Rows from block 5 of a small image classifier, named by matrix and row number. Rows with one number belong to one neuron. Each number is 500 + 50 x the weight over its row's rms, rounded and kept within 0 to 999. All counts start at 0. Numbers have three digits each.
After each neuron's rows are labels from the 100 images, of 14848, where the neuron reaches its highest value: "strongest on" is what is common among them. Only what is clearly more common there than usual is listed. The data: gratings and oriented noise at many angles and scales.
# fc1: MLP up (model.blocks.5.mlp.fc1.weight, 1152x192), inputs 117-155
# fc2: MLP down (model.blocks.5.mlp.fc2.weight, 192x1152, transposed), outputs 117-155

fc1.530:524460558497460491445606579474493596501502421464574491487516540446481508482556438476516423548488507410461577600429473
fc2.530:455481562487563422428480536514510577508500489560514550563470504512523524479446468489499548543418538559532456371454407
strongest on: low contrast; very fine; windowed patch

fc1.278:357473528643481521567513486581454479456523604470524557511468541439516540504445399471463446473442453461445522478451523
fc2.278:536406594516494479489559510611555467466506322565560543461577499498465557514533470580531554633540472424478475514505362
strongest on: coloured; very fine

fc1.743:585475520559480369526486515451456586473491406522489445511531509510521462565468450482442407469545437397460533504493590
fc2.743:471465546416491561446500528462469496520521584455479494518506447586423474537478740556496532499493476551479548582380530
strongest on: sawtooth grating; coarse; very coarse

fc1.276:431563508554476485468510510485487459446433477607495584494534509482508530541507474509491511566441466473524596483602410
fc2.276:553462446521529548519566412537441544525513568432499432472452519479558438425535518499516534509577482478471430528548523
strongest on: very fine

fc1.601:609465507510558450443463524429403526551523492513493501495506441402438506454465465537491482525502463484514483533490474
fc2.601:499487504550463617485503456531557538490523545446501533505525422522489479473610463470575463581539518540535502525531576
strongest on: coarse; coloured; dashes

fc1.107:460517489541405542571528417565530474513525492475558489430500460485504466522483498453475542443449523549451593571630444
fc2.107:458508551441405572585548545467443522526533534519556530521497579448484546410511293511616532518519461498440461472443579
strongest on: dashes; coarse

fc1.594:562477526401431466396550469495555480440471553447428498530527505523533468498524538419503508564499514495476478432453543
fc2.594:445567415491534507528417493539382464574552522504368458504450499606382511475525631518523374464465512437538473489561559
strongest on: very coarse; sawtooth grating

fc1.518:371533516507472469499496503428480490505514583531495514511617461521500515467540487520494521472480430526517606545456518
fc2.518:594476494498490541519561446573481556465519470451459454428437468443504397490554498563530450517566542474498395506540466
strongest on: coloured; sine grating; fine

fc1.521:598550477567596563531590493470484605446439496507522590467528485459418534559449455471532445462548509528453539519544492
fc2.521:341504633444393518530473475527469509521398464513492456538503538509469577443545525546460453471469436561437501470413513
strongest on: noisy; low contrast; windowed patch

fc1.139:581551570503499534515476553441673460489559501588483442535518451481529545522519555537465450499441459478413441562506503
fc2.139:470522578439447451468547444562478490408490488578454464580450481537517543434472322525465443410525476489481572431465578
strongest on: coloured; very fine

fc1.397:507498554521544546510432493554502510504438515645542556469459499546478490468383598518411532540377500509490568476521462
fc2.397:555527427514499528473536464557420549553571517493473447514524515455503440517617532514529456490581478560471384513581455
strongest on: low contrast; fine; sawtooth grating

fc1.26:418532512572448442612463538578452440462471486521501434498448454487550497533423463508491522432468500547386529441425550
fc2.26:399524509531383504594513507480535585474474516481614442453551470489493531453454413408524389499493483538483505448484494
strongest on: dashes; coarse

fc1.483:601480478436466487415557447515545463449491550443401502508520523529533518503508490437520511532515463489467473455514564
fc2.483:451571502423491509491362588554432474539486604506310468493452509581427479514509594501532466462488469401496484443463582
strongest on: very coarse; sawtooth grating

fc1.722:463482514517475511490468441537353551559525517485648511447482506471497524450536491498531542460466409543481520568530497
fc2.722:459519506516500552541462577504484507530581551538557588459479528452457556474512228532612573453558534479471496509513490
strongest on: coarse; sawtooth grating

fc1.117:595483495422464502422553453498550470470492559468420500507485508517533501485503504432508484536520474479439460456500557
fc2.117:437580494430515487515400566542445519543478583505295460461480514561417472532545595541547466452483484423524520446483574
strongest on: very coarse; sawtooth grating

fc1.250:457506516516539493521423573515425566553493459564496590489443523513464475457462579472468484522418438504509515470477498
fc2.250:494541474509470540463538503542436512540590473520486405495504497456453494504641554557521437461571463519484407517531457
strongest on: low contrast; windowed patch

fc1.618:490529470552513471459488536550477460561530559424431432512506467544451425454551449540545490473501506523510516524467458
fc2.618:510467671498551543492493469439516558565429507425437496486458569572488498484467612480469482509526462587499487529570547
strongest on: very coarse; windowed patch

fc1.302:557436494581492470573513500425491579503482424522498523506498461525511526564517418500355431467521513349422535513456581
fc2.302:438493520415495529488476507487400546523534545472467377531494504580473462550514630524468479509513463566533523581404576
strongest on: very coarse; sawtooth grating

fc1.654:527468561463511595576535455501461460499540610573435517533480474556514544442528452545493533519555407488504542499470522
fc2.654:453536535503478482510522583454500493447511489526456427534552498507528471568488242456433631536518492579535500507502482
strongest on: very fine; square grating; sine grating

fc1.70:500473526564524500397431539558451444530534507403461514475498509515479517401585524546549542366485506528589442414439504
fc2.70:615492566508392557473497593421512528552496515523368467606493555622481493431482580468437517471550475538478542477484526
strongest on: medium; sawtooth grating

fc1.149:445516459450570519488479493470466395545526510446516546508420449554399585409476568477402459489526569435517520572452431
fc2.149:563505515475448545509470525491524514580545480502507449549544482584537384543497409554526474548598497492454427580526474
strongest on: fine; windowed patch

fc1.696:508502446470560431463460521477561390572507528474537488503498453538484561446501557400430388470510570473496551453464474
fc2.696:556499494508477535519442544489539485484511500471485456549496495599528433512441295521503467480543529476435489611542498
strongest on: windowed patch; noisy; coarse; low contrast

fc1.205:535460494521567498525464531521352501506542544488470518552518423453440526472559411538452446523571498449462462568553472
fc2.205:540461532507549539525530480514541544496515527490525529492530463596532403515476344480473497576467500561547551461588534
strongest on: square grating; coarse

fc1.548:531494494447429481457549437410541451382512576471477498548484534488527454536494459406466460584538515491492514460512494
fc2.548:452508449467528482486441559552433522613503547492323470464465500657437485498612561531505352435437461509475442551543547
strongest on: very coarse; sawtooth grating

fc1.401:495530423523521489452561546530504594514483605423490412457455409597461524542484507616562414596496562616532450410505488
fc2.401:490524558361412598555469472536464394464508497470454493473544504465514559450464641459533526395516483461496411444466629
strongest on: windowed patch; fine

fc1.223:534559415593415510498486482464580496441516492502405547517479451497552471512499645435476503494483520491431492491493513
fc2.223:527497505518538535543487393580425541405484499504532621498479454506617439466534339531424525618509453478493528425575524
strongest on: low contrast; coarse

fc1.707:485541524508493521513481463586441529543433423558520537469475534482509470365419562515442484467385429521475498484564556
fc2.707:515519524517447528522546530494415581514533483480488446518494533479419492509564630519488482509586457515422396574561458
strongest on: low contrast; windowed patch; very fine

fc1.678:522460510406566542494546448574454550577510553459549450478555468512487483519502514475370534466540526542514453504534522
fc2.678:541539608491447528581441509526452533553596464592431525602372458347577511492479370472500472518443488505496484533499522
strongest on: square grating; very coarse; coarse

fc1.88:549550412579415520490484474461573495456530487503400566516496460492554476519501655422472513486488529493420482503493500
fc2.88:514507516525556540592482420575447555425508497497558630516487459500595456492529342555417537623504466507492524422582535
strongest on: low contrast; coarse; windowed patch

fc1.221:478576461502512440455432472388595479560552473450517490532499521465494488432552541438522399530462555419485538461463444
fc2.221:498434518517569597506519485555615494578501542427446481476551452649479435489472427541459432501529501546521420525548562
strongest on: coloured; coarse; square grating

fc1.699:427429485543553553475549524550495509530425527470526431468430480593549487540524446547510499477530475587440508356458536
fc2.699:569494469522478460469534469403544514489531568583495498499454477479429536491474550524434432457499525490494448537496503
strongest on: filtered noise; coloured; fine

fc1.691:449484499553551504482535537544475501417466463522435451551492501491579540567548441549552473469513480571505502435558494
fc2.691:576478387513449499443613461440456490475480547503531544445410469501500508494485548481453432510559466500489464514583517
strongest on: filtered noise; noisy; fine

fc1.365:522499542567533553465492508454533432658557429494536427467502446514522497569519446598516500563550515502473450491542395
fc2.365:506434552410434457458401518569584460555466461473526492475518436596418504458522632493560521516483470521499414549495606
strongest on: very fine; filtered noise

fc1.592:499502508525505514523508547444497466404475437557560553521543578588537493578468491529416483570628485431459497497413541
fc2.592:382497506485520513491445451522557475440486507475513490493541503480415506559534627489562523459500541448455584530400591
strongest on: filtered noise; very coarse

fc1.427:558532445534479497479526490466584517546547527499486604537568484487564453514483625398445540463503535495444523493489462
fc2.427:538474524524518492585481505544478578486522524485584580532486470469512478430466325490368574593500517573490440483536560
strongest on: low contrast; medium; filtered noise; kind: windowed patch

fc1.353:442505491512558519475551525573456506401477456545449435547509508515566555559553429557554443491506481560543524477552483
fc2.353:563463389521447496426601456448461462483474528481503535433412461488494490466483549465445430494537442481483445479592496
strongest on: filtered noise; noisy; fine

fc1.69:585466483421477469424580433493524475461475560453406504534494502534530509494506493413488497554519490472463459448491561
fc2.69:443553485459502525524375557572436495558495577492337448470457504594391495517530594519519421440486489418528444461503572
strongest on: very coarse; sawtooth grating; stripes at 45 degrees

fc1.336:384489514538497488589515558485515480530485597484496505528585490506536530452530477486492531455539424511533543465520497
fc2.336:598500544502482547470538479543519568488529474528482460427402432466460411507519473581498498588514563486518406538531426
strongest on: coloured; fine; low contrast; sine grating

fc1.137:544498476525464504371494423527498501538494543428463430477472483602425518457620471589511482453553485533534457397527544
fc2.137:621508493495431556480513588476559469501522501536397498572494488542523532555461619404432522509513474465422544373499541
strongest on: coarse; square grating

fc1.446:499446567441498574452464521483543474435495565618508498501563415554525522461480526523460621592456520520476547459471368
fc2.446:553489480503417523520529489536472491476541484538593508526520493434584435418519502460486414504573485509494435436540484
strongest on: medium; dashes

fc1.762:485536434513477494521539513524479542450491413531505464472432544508472503561420492477549397404532543486490509518576520
fc2.762:403481474534508513559483471473444557417473622529625535451482450522510441504530638511532513448562545529456456438509520
strongest on: low contrast; medium; windowed patch

fc1.122:532546467528514532527532512478566439656555535390531441477550531484545436556515577495550533540572507510481409415560468
fc2.122:565506490510561480533486429560510500455530406515534478493486400571488503505568469501460463546465465611445427519589539
strongest on: fine; filtered noise

fc1.321:587410566446516466546533408480477471431542518576419541514488471488407494523459512515443518501578480434536477530504447
fc2.321:481543543436372526481550498497480533436453515513446499506429524553477520460516451523545523430536455473431610489428530
strongest on: very coarse; coarse; dashes

fc1.106:549652456529513533499506536487513597442427441563500453486467466464467467506487581455515542482412508550529495512411517
fc2.106:544438515509503580459504503563467520468538494476484475509502476508478422519503430528471498481601480576497455552600456
strongest on: filtered noise

fc1.29:544549439456443501519473447501572485524571517508534613487557536480474442413519552390533523472477503465467557471582364
fc2.29:517533576529385559513536608484420528520483453576592496525522563580489563460485483528528549483465503533523526485511531
strongest on: filtered noise; coarse

fc1.218:568532520505507440468503541468495529480461472579468449514420544500589515402516575530508526499469447489489441374534537
fc2.218:459518554490435488493561482491522519500426614528577462497450468477438448527518408483449461457462516504513485504509497
strongest on: filtered noise; very fine

fc1.638:571533455453541513425474425458522484368484494464449573447497466446499375520547495441491542528419545500527460570401518
fc2.638:359566569581481545611409587458475499575432442548489452479557503540482495539462609455490456414433450508398562468464470
strongest on: noisy; very coarse; windowed patch; scale: coarse

fc1.732:429514582614433459507566560530524489558571510498551537511513529460509584434454461500480491555464503434483574530488543
fc2.732:514394568437569430540505575519516579464497447590487414529522542546594534524476513559471527527396585500525515493450406
strongest on: filtered noise; medium

fc1.215:505522569551530543503459497531477535490450488660515548481474549523483517421382577532426529540384506530510549490548450
fc2.215:560504424526480515475520458546445527572550509461486429501538531456517430546615563533543451466589459538447360498587465
strongest on: low contrast; fine; sawtooth grating

fc1.115:492546534498427545507470518566455451546547555468451510529525559622434571487509498510530460523485442518474514554457496
fc2.115:429472521454502404453408467477519511503491491475505464484447434538448430441561558447608536439381507505481490530439502
strongest on: very coarse; dashes

fc1.127:474430526459479464504442463473572500577415582511444450466544482455563461430489558618444488473455490499484502483507516
fc2.127:581490555533555567456470527538498629397515433543479440486394459549465491555486459516497411549520539502482476577517484
strongest on: sine grating; very coarse; coarse

fc1.327:567537487513448556436476560464526551500510481607549526460475428503515470455596589417493491480413467500451515505430475
fc2.327:484490476516523551433458553555482484466563511506486496511472395451472421494522498550456500557549517606539439529532445
strongest on: filtered noise; medium

fc1.472:592499466585574432476479538422403523502570474540445546511451434418467552431417425505476503520484500471522475507571500
fc2.472:452464523474436570501565486550514489532559506406489509510522443515504472482605424501530532543513495588537496548557548
strongest on: coloured; coarse; filtered noise

fc1.449:555489511525524544524497465514587489589471499525471574567463616477459442478459519417552540422515528477519480494590423
fc2.449:451557490552510496444454520450527564557519524427509455550499523459435480456481533557532478405539561551581546529560550
strongest on: filtered noise; coarse

fc1.339:539534443531550501518445479487391572541486488573568514553461557415501490567547381458432465514489496434494446560594443
fc2.339:394464536472458502490469546503531509437490487473558466435516511453489479594474622510478464435483538530534546527402505
strongest on: medium; windowed patch

fc1.537:490473542526517457451469494543507494548532512502384572438465522494457477410528471530489520364433493558543467416529530
fc2.537:632406578467429550447591597490497503534499512484458504544461550624492433470440571484484617510572427552468536511502519
strongest on: very coarse; dashes

fc1.237:520477525552540527581508490518431480592517547467478510462574508527489489546432470441451426511445505461590403579467455
fc2.237:503478558435432476533515581468512466495614502464512540575496441455525565423488336486554544483514529547478459593484480
strongest on: coarse; square grating

fc1.28:609612523593479483650491531511443542621521451531473507504483479462518490481379624481545506486556445514500453515512533
fc2.28:383546594514371511541478471490545505490468475478584469499469420419400508500482554546534421389552475561471546425423529
strongest on: low contrast; windowed patch

fc1.167:394527510529493449500443463579462466456439532505565499372489525538545530579461477498497495488432450457448519512340550
fc2.167:445546504478412604633504521545495484554548501501538539462436511467517488460436258554528529503574545475499482482547510
strongest on: very coarse; square grating; dashes

fc1.93:463500481544511475499495495496446499536515486445372529484538529415535502428443549517541530410518482590553449468540559
fc2.93:501460541497392540554554553511569520535483556420512435511464505543467455427523548527529570464503483686483600479428534
strongest on: windowed patch; very coarse; medium

fc1.162:459479532643491516452627561553494536469535525455599536439520491477441534479467517476472462538494521474504508484559508
fc2.162:453467538448526520543449552499462494439510532520474484490534523522578542489501677529511543444502562446530544494443419
strongest on: filtered noise

fc1.628:491531422494489542534536523522504499449484424516557474487454523433437508574442483478571373417489531463504494471584512
fc2.628:366477527493480511542446465492489503476482622522645516437457433463527442508548657518521521492518557553484433410462531
strongest on: medium; windowed patch

fc1.204:497504593527435482523459462529525528602519396534453468480516485461494549440429470541527575484524509482452512406561453
fc2.204:427485563545528464504392454513455517504556426429502358464523440545541420496538407559585476471475485582521510481527547
strongest on: low contrast; very fine

fc1.256:469468526551468461523475582526467554490504475461553393520522509515570518594410432486471468500507484560344491446435521
fc2.256:451532524531480467724470467511546481505493514551493510471430482482517558491527432513565318433516510530521502534510424
strongest on: dashes; coarse

fc1.249:503466433518443520497402527529513471531410557427551479475521437512552419525501542456524456491589561483382473522473506
fc2.249:480484514508542487525581501463439564493530548535464464516476536461486521509502447552444404541594553583517515423434501
strongest on: medium; filtered noise

fc1.633:493529457558545545474438508488437504533458414440430529466570440468521388455607482563558518448439554518505482540501516
fc2.633:454461585502424558489499517431500553474537531463396458522493490621483476488512509511461406555566478527452494451512598
strongest on: windowed patch; very coarse

fc1.734:591488428438520443491517499510448530493612372540493453518518430437508453413548491532527477436502513498526456525470471
fc2.734:438517496546453465615554486487513506497515482446506556456520499472475443516441477507528391441586584548502524359552414
strongest on: medium

fc1.118:580540492525503429455518532498459552490512510594493488517455564456588502390511564533514502508409486515474405368514532
fc2.118:481502583467463501500579493490524569495421601520598479495456518472429482509519382466491444410503499465518493527505485
strongest on: very fine; filtered noise

fc1.160:514544501563496478475430556472566486568524473472469483575426440446506482452550610480532538546520538480512459490547479
fc2.160:398455572458502533476457502478506497578484578434460461471567538624407491503501449547517392500521489644540517496569560
strongest on: sawtooth grating; coarse; very coarse

fc1.210:475396576495493508486577543529448487457524471531586443564504455514487480530590435526545468460550504484533429595505456
fc2.210:563492472544469515415541493463557415422447542525494535464425485493543483488492554448412451451517450507441420404524520
strongest on: filtered noise; coloured; medium

fc1.625:498474599451498535519472508469580491524523539562521484464516468539610564483534607464454575541516540502477511464399446
fc2.625:488435471452449431440534524445467509465581511475521551566447547525458548481524722474503612548508470502492518543534503
strongest on: medium; windowed patch; stripes at 45 degrees

fc1.476:470458462584518535530518584481434586497557532505529516533520465542488548533451436432511460473493413536506436476524524
fc2.476:465505552552455552487550486490490523624442459477505480473514534523408390490448478520549494534495492485455661580434502
strongest on: noisy; fine; windowed patch

fc1.214:532512441495525514495534496492558540496539480479455463470487431544453524531495535587543446514508545598519456479562474
fc2.214:413526572404403595585510484537490437459496516489475529521527536511445613506489555480529459469528492511461482436474568
strongest on: medium; windowed patch

fc1.564:526521476509481382433506529513385483497538499528478497481531560470471416467504410524505457501520515455501529569533434
fc2.564:460449625446491548420514467408543538495480525475498436536517436464470472557422701492525529476505443594492547523456600
strongest on: medium

fc1.442:457583567530566375478612514606476582563489422588474518463515503550498435547458431619520451534485609480512476479591455
fc2.442:462471548412437550545442473478566455501469498467518440520576417531518554554513525537493461481446532585474571545373516
strongest on: low contrast; filtered noise; very fine

fc1.41:564433469474457554559467495522468488527545508390415536452518512427495500500449579536515586512473440540449446500531467
fc2.41:452512494500375600457501570518463547462446485566453481519481520485486555514475423541480492521498431508443529445508570
strongest on: coarse; sawtooth grating

fc1.254:518547452481505523529478489441455422549539479492463481474578511557507375502559523459513538576522455519489423540561551
fc2.254:401422550504495420564470547483534515488492504564587511446531583503394535473472520520436448544474441525471590490558528
strongest on: very fine; windowed patch

fc1.624:616518454544521509488543428522514480537549486503460622551507559474488462457463639436464549496496549543538498504534495
fc2.624:450433583357448539609472530604538553483513509596557497494467395370506522483494431523562495503507499517505537516445500
strongest on: medium; dashes

fc1.147:504429531481364559478475534584467569568573547444518530490513421463477469544533481486519468467517497558441422509475532
fc2.147:478490516467404561512522441437378496387454489524481453431440479495460531411451654551519606502490500554456549454480545
strongest on: dashes

fc1.619:606548465605477500518574404585477511514528507517456570552517572479486490393407557416430557531443532549547478516505496
fc2.619:382460542457435534575453500513494538431452438548434464430483444350441475451474493483611402388494488480463595584468511
strongest on: low contrast; fine; windowed patch

fc1.704:552460546407565534501471389580375564527498541477557461453571554486522513544542499447392506527539506547548459503476553
fc2.704:469482538502484470472461582498568550500504534612546526517432491403598465484513412537505527520451489499483536574511547
strongest on: coarse; square grating

fc1.98:628491456551543477486561451561507506500580490545440598578567490505528463428447577464389502501520536514532500467471518
fc2.98:421424537343441572581447527554476592468554568526540456513515427416494549429475412502602463485563447570502566599452528
strongest on: medium; dashes

fc1.552:548473435420550438480486559564540469433561357588464481614526449410499486556522427438510399457674498436516531506566488
fc2.552:466458504519520483504565473474575483436467542553513628426407534450581389525527635484502540499554540494515493438559474
strongest on: medium; windowed patch

fc1.513:609512458504433501497440508413498540590491481618538529472497487456540493446552517414553509523455484463429505430386393
fc2.513:544441458431529582479464515537571491543567570490593488477519442504484454515615472542478461601543532609572430589527540
strongest on: coloured; coarse; sawtooth grating

fc1.493:483579423438526527584422577456481540462449493600385488484482495546494536440481567469517529556505523471554496575440513
fc2.493:558439520516509578441456530462529440456592514472566441542533411466552401514551426522482515520543436612513522514537524
strongest on: filtered noise; fine

fc1.381:488440630472494544486453503450585456506511556574535484457459485557590582448543615501457594546477541454467510477411440
fc2.381:527418454448452445421520507460472497456584499473521543522477532517492517488520773477517609550543475493481483528566484
strongest on: medium; windowed patch

fc1.104:567517511485508486457428454479554497448538522453508474540493422428502447572510490425572507472518488531462464467454446
fc2.104:365541501506509562631421509391522519501453510524448507456541511517478498482544503506493472512476529593530543531416527
strongest on: noisy; very coarse; windowed patch

fc1.328:509488585453532596555482552445569518548484499591429464494544452510585515451476629479441517574464487532471516519451481
fc2.328:596520449444420497425534529564491465464616452467604477537504488441538440468586611465518511536525471579523459512473483
strongest on: medium; filtered noise

fc1.174:519521567521503526479505521454523438577560389474453417482455514510502491535560511569491545545496530519484485523500377
fc2.174:402400513422449470511493525433469531426487481513611502450549459485415499486419596508548536478538491524470461520435579
strongest on: noisy; very fine

fc1.383:509390476472461434525493572458517551517486531552474511525509472515541554509476479421461525428453433518478482462466470
fc2.383:492543445439446441472551479438518508542516605564491515520459529474428452502467463527421456461526509503534552519381566
strongest on: windowed patch

fc1.344:537521424459511464520552503618573448376581374557444431570421491459501502531523547486478416431531523486542492479638549
fc2.344:476466543456499556510544454466477528445509604626580551467438430449532423567484503580578479574542629467551488450457496
strongest on: noisy; coarse; filtered noise

fc1.512:562476519551447474468516530482690541510546415438522469456545520421465532478547496570520563589426519450510487492523428
fc2.512:400531518500470551507494562536459486431515530630544429472469561516481513466482454524555539425497499455501551520433455
strongest on: coloured; very fine

fc1.64:453441507522562537475545518557539517557433520469523394482420466599538471535538460568502508501522503574460503381451534
fc2.64:558507490530477455460505462390551509487524570569499502493455463483434539490481545531430443472464513494480445503487510
strongest on: filtered noise; coloured; fine

fc1.503:603581577552432474477507475526493542556521524468532505523468546498465504515408572445518479412497469520490542472550586
fc2.503:457542538473377494575538518455513557494498437597513394578477518438465628512497537529494471553602508488467500553428520
strongest on: windowed patch; low contrast

fc1.274:612419478545495478605526436488551526460474443441524555511492453484547480501513399404440471493506532415432424452395485
fc2.274:449547497510523524524419517528448576542577516512349414530437548533533441507510584456598500417488477520527544490489580
strongest on: very coarse; filtered noise

fc1.751:550528531443468519550537465521462527537608593519531538419569502514502484516549524365494512454518494591511532545584397
fc2.751:477481574420447569565532547531483536571456465566541580500477441529479594527548363528496540473523496538482487533510476
strongest on: very coarse; square grating

fc1.82:445612484517528444489438537440504551544566392575389506530455586423499470361461544440535498544496530490577513509401528
fc2.82:447412521562510580513566523546553511553546561366481470481556469552435428506542514531531460455512481572574441501541527
strongest on: sawtooth grating; coarse

fc1.103:517464533540476522467485500441522441527544548517429497512482502525538572465438534478465569458420404558596503387406481
fc2.103:510476466479487429516491483422476560487496585498491597560495506432393516547490421557428478469450516500536523595482534
strongest on: coarse; windowed patch

fc1.315:607551483539527502544539469518517532556530501501468608579490595504471471409435659467451547513531535511570480504533456
fc2.315:465525548427459583545454515509616554522540554582608468509517436385516536454439382520614486483537545538557563528515523
strongest on: coloured; low contrast; coarse; sine grating

fc1.693:482566502522411549559468504569542469384498491516504539495452519427487465525473455469497429415434469539450558521426473
fc2.693:420534565540417506610498490494485505518575527378534540394518472512451512502518364518491499476449529553500543467449527
strongest on: dashes; coarse

fc1.576:473466512510552482533412427514475523632528501522559558511556470480497525468535587415530528449516499470514465465516403
fc2.576:503559517520491532576461529415502557614561478411540487467493466518423459503537440523539453506448462536494442550527492
strongest on: low contrast; windowed patch; medium